config = dict(
    arch='mobilenet_v1',
    model='image classifier',
    dataset='close-ups of made-up surfaces with and without defects',
    train_examples=50862,
    image_size=24,
    crop_scale_min=1,
    horizontal_flip=True,
    targets=['defect'],
    num_classes=9,
    norm='batchnorm',
    hidden_act='leaky_relu',
    depths=[3, 3, 8, 3],
    kernel_size=3,
    stem='single',
    widths=[96, 192, 384, 768],
    mixing='cutmix',
    loss='cross_entropy',
    head_dropout=0.2,
    init='lecun_normal',
    optimizer='soap',
    beta2=0.999,
    learning_rate=0.0016,
    beta1=0.95,
    shampoo_beta=0.999,
    eps=1e-08,
    precondition_frequency=50,
    max_precond_dim=1024,
    merge_dims=False,
    one_sided=False,
    adamw_lr_other_params=0.0024,
    max_grad_norm=3.0,
    cautious_weight_decay=True,
    max_steps=10600,
    batch_size=512,
    epochs=106.7,
    lr_schedule='cosine',
    final_lr_fraction=0,
    warmup_steps=210,
    weight_decay=0.3,
    adamw_weight_decay_other_params=0.05,
)
Rows from block 5 of a small image classifier, named by matrix and row number. Each number is 500 + 25 x the weight over its row's rms, rounded and kept within 0 to 999. All counts start at 0. Numbers have three digits each.
Before each channel's rows are labels from the 100 images, of 14848, where the channel reaches its highest value: "strongest on" is what is common among them. Only what is clearly more common there than usual is listed. The data: close-ups of made-up surfaces with and without defects. In brackets: how many of the 100.
# conv: pointwise conv (model.blocks.5.conv.weight, 192x192x1x1), inputs 64-127

strongest on: crack (96)
conv.71:485492485475514539516522475568503494489502476527527501523479506500510487479482474523512493512478485506489493499559515487492495523493466478461461516524493494508529516501467492531522500522503556

strongest on: crack (50); hole (45); wire mesh (33)
conv.18:474488506494474482524518523509467478473538459503478480488474530481477458522494463532504477482480483509536470512540555498489491528502521501505507529498499504460503496468453498469531527500546503

strongest on: smear (100); wire mesh (54); tiles (31)
conv.123:503505508491512531494486500479534407518508477486506470480503500520487564485486490455477513488504473471493492478466498485496521472491506522508493435498505504500482490498495553485489492484503474

strongest on: specks (38); tiles (30); stain (29)
conv.42:456492469496510488509482453503481517513480499453498480521458471505526495470520516485475481530474502505525495487500493544493519495505452514477512502516525515493495449467475475484459515525524472

strongest on: wire mesh (86); stain (30)
conv.127:487461512516449485505493502504516471512532535525514486492489509491480505498501455518504502468458485505504482538483508486503559468437501486465507526522486488491485481517507477477516494513472505

strongest on: crack (98); brushed metal (29); woven cloth (27)
conv.100:517499513519524491488477523485477550467509487502498538470465545492514501487470467510485540492493495494499529508495459529519495521489517466517553481486500508519515510481522491482499486512529544

strongest on: bright spot (63); circuit traces (34); hole (27)
conv.120:525494563498506515509469495510470481514504526531469462508494434522442540505481504488480506515540502486500512501512450498529500465508504456491491483475525546471510498480544516503511494526478486

strongest on: smear (90); woven cloth (32)
conv.96:569474491530519490504485473449467511470466481517495508495513503561478492515476513473515472416516489475499504489459511450511509536511471493507517441508518483495489491490536533478488501498493474

strongest on: specks (46); wire mesh (44); crack (37)
conv.81:457492500489476455494473495497465514474497496488486434513525506501515531493493508481488510488489535445527505497448517493538488497563486485474487461515500515490504531475480551485480503491520486

strongest on: bright spot (53); scratch (42); leather (40)
conv.66:499543543508491500462479515516508479487482511501507453516458474482520547505494567481472489523510558499538531472433521463519488522511479528495523502507473478494486513522458557500523449479521495

strongest on: stain (89); circuit traces (27)
conv.14:496461490474512467499513486479505509518498472534548532531525563514493489525503530520503493497514522490481509521509489501510481487485426481528505493504477502522485553545471486496488479500517545

strongest on: smear (93); wire mesh (47)
conv.148:511489512530504524479497505533490507499464508482474490476454468506488478502514487486519507475503491526466463503453496548477482506507508486532509474479543480491510517489459472477463506496498517

strongest on: hole (97); tiles (43)
conv.122:467509472475509522491495493461497495501477503554526486466454503513509555485499508499499515513484503551473482506468528527465527486475485516490481494492503449492529522510500540540531511466500525

strongest on: dent (81); wire mesh (49)
conv.175:510511503473517505475485516526543486488500509488510498504522516493487501499529548504504463478505499526488517486490545473513481506503500508491495460505529502500514492539428523539503501506488468

strongest on: specks (34); crack (30)
conv.68:470476491492505520482534531536488501481491520526502466496498515523492500526463476472480484504490485484480503540483495501470502499521504473502463522527518504524472520492451508519528455518484521

strongest on: dent (37); crack (36)
conv.78:474509475436495448514509477484561523502503479492508480502532489499516507527488493522485513521437512532483514506488528502546534550505476491474500508526502496535520498489490494530543489467508525

strongest on: dent (87); wood (38)
conv.110:495463518490496507495508513485532550531516491508491528480488500512558467507466503519517482480534451518521495477522523451551503449492504468478491470511484491465501453516477498455488517505498489

strongest on: smear (93); circuit traces (54)
conv.136:522494498497524506527482516534499459554531497480520475456546494539468510494473511472460521441517474483461489495509520469506540525487494538515511485466500461478471489524469520516500497512480511

strongest on: bright spot (81)
conv.184:472555523517488526560489495516531506501477482470504519531510526507463509499509479502455505537536499513495560521499440485489488490492491461488496466477551550489491487447527519514492494529506471

strongest on: specks (92); tiles (28)
conv.128:484528456481490485503519468485527472537497546472491486498476494488505487488515474537540496469479516517506519487501527563512481546504500499492508501507497522504490493480478491477510517502486468

strongest on: crack (97)
conv.109:477498508516465488483500502479462486502488529465470477508422541443479527519477464512482506517512529487511476514517456509533488480518475481482531516484485540475507533489495500506495495529491553

strongest on: crack (65); hole (35)
conv.185:491510478528450513482545495474530517500475533480468521440504466490486477529520497515522521474505461478522506511500521504530503487483535516505522518526525487445465457478462477505488509498513512

strongest on: bright spot (70); circuit traces (33)
conv.132:489504505528507492533553519492480534505506503475497456504518493502500522438528517487510465526542481490488472520531511506501482506483509502498479474494546514493524485510513502499494535507460505

strongest on: scratch (97); leather (31)
conv.119:505470518475494480505460482470471535499518479464451511504508498462493477488492496498484507491493479513485531500486510526512533470497500510451486525505526469456491509492497502509482469540527464

strongest on: dent (76); brushed metal (40); stone (28)
conv.182:479491520466523484486492478507517518456489535468488526495532516472498502489496521487477492520492482542458524536471512504502515479490506514520472530508533514539472481442488478490461494469528480

strongest on: hole (97)
conv.158:474501522524524536521503537530478506501467504542546500499506472483448495484514517507503509480477496509507478485530493492472495526456498471517512458501503487503471512514496498512494495495485539

strongest on: dent (77); brushed metal (46)
conv.179:528527500494503444508501484462491522546525519497495478503463472484474541569534491477495505486512490472513461478510525443499514489476495535494493492507496520510492508500445494497484517441493451

strongest on: wire mesh (32); scratch (31); circuit traces (29)
conv.83:509530531510507528488483478506546495503457495533459512477559531491465509483487505541496468497489497501521493486517493506533469553487458502525491479493540567508489489495493505489521497513558485

strongest on: wire mesh (47); smear (34)
conv.171:513494487504521507533503503461469468437515501488496492485486524473442495526507491509524488535504492494488507442497556510480493441518500496497459475481518473471576476509502550482492491531522549

strongest on: stain (37); scratch (37)
conv.46:475486502541513554540512536484482529490524482504526477516456476497480529469489480494521479482479507508518474531494508523488522517523470516511487519485547501511530502486517500454543543489485497

strongest on: crack (86)
conv.54:452480490519506470453564472496456500503549491524491457521507531491472518515479516499479480511483507506488485488493534465506491503473487468484485514466476473496503500496533504502521517491574535

strongest on: hole (93); tiles (28)
conv.146:516502523491501534549504487482474499517516502509496459514502487517494492475495466462503483520552500478460493442485499517522512508520523514507506495476577528474498500498508496505498508475482520

strongest on: stain (61); scratch (33)
conv.77:504499487489530514517482552494561482477511524502554496541532512489496510538453489494481509506480506477508473513512541440490492508550444535512500513470547481506506501488513507486474490487506511

strongest on: wire mesh (58); crack (43); stain (30)
conv.9:447466497521495507555517523486498478494498523483531496517511456510467522499516466498516453471458507475517490493449506512474486494496431501464509490477508458485531529512485533464510513515484532

strongest on: stain (45); crack (30)
conv.153:466500453521490536545538516510496470486449512489505495509426531494503490492525503537497524501497480493476519468524501490500490530480446487485551513508499518465539487497497499491454518497452485

strongest on: dent (56); hole (28)
conv.23:551522494468474503482481453532467522479529474482508474522501467503549526551536502532458505537473526479511483496534546485554522494464503487482536524509501480547487504476502516491505479491525474

strongest on: bright spot (42); scratch (37)
conv.126:468506490501475516493505513495515495485520524491549486512481500505466500500534502508484495531539512504516525503461478515472522536517516502487536519515530483430471491488517539435476459502532497

strongest on: crack (97); wire mesh (42); tiles (37)
conv.38:508497479487516523504534481525512503530488469483502489464518458487499506471481464522488470505482489515502500509521467482498530521508467512455542529539519492484528545514427497510467494511495555

strongest on: crack (84); tiles (42)
conv.189:517503511473519483493504486497506546485498498559515460520559516460500495500546464508504502527485496465509509530484544478475490492515496496528492551496441470481469480465479488480493511492442555

strongest on: bright spot (55); scratch (41)
conv.82:454560532468526506514496486516493505511491488506517471529532441524485483523493476497505489486504486519470511467485502542501454493476460537521495483496520506526494515530473537490458476506515512

strongest on: scratch (63); bright spot (35)
conv.37:525497534503510509509478521449496508495491517489533542526505459521449488462487486467495485490485481509531556516487460526512505515433516466485469535490518532479496532476479487525456474513510494

strongest on: tiles (75); hole (54); stain (36)
conv.41:538500539494463444460497483510503495474508509516524471518506514503471460540517491501503475483537521527520529526523482511468486551503493509506501519506483512479527524502538492504514491522482530

strongest on: bright spot (68); leather (34)
conv.101:513506506521513425503504516501496483502500492489498507518440524450521495514530437517497499490503523507471506504547476498505489507510455473485498489489503519476494532524491476482497484483546505

strongest on: smear (64); circuit traces (32)
conv.112:515472501493524505500476494478474498540497495509481480497524533505480557547426535523529516496528467485503486498516493523502472513509517458495492512489533482490489507478486530497522508511504475

strongest on: wire mesh (82)
conv.90:506482475495499470502507501481492494511498494496508552494492496468497462517475508515499512476493492487485521496493501494486534484488505484502509495537466489462501516494498475495535459509468452

strongest on: dent (85); wood (35)
conv.95:515477484471492532498494472537443503508445496484467483488530486473495479507515463515545494454497486471500482491508519526531490512533514489508489453486502468493538515520494505466463533509464489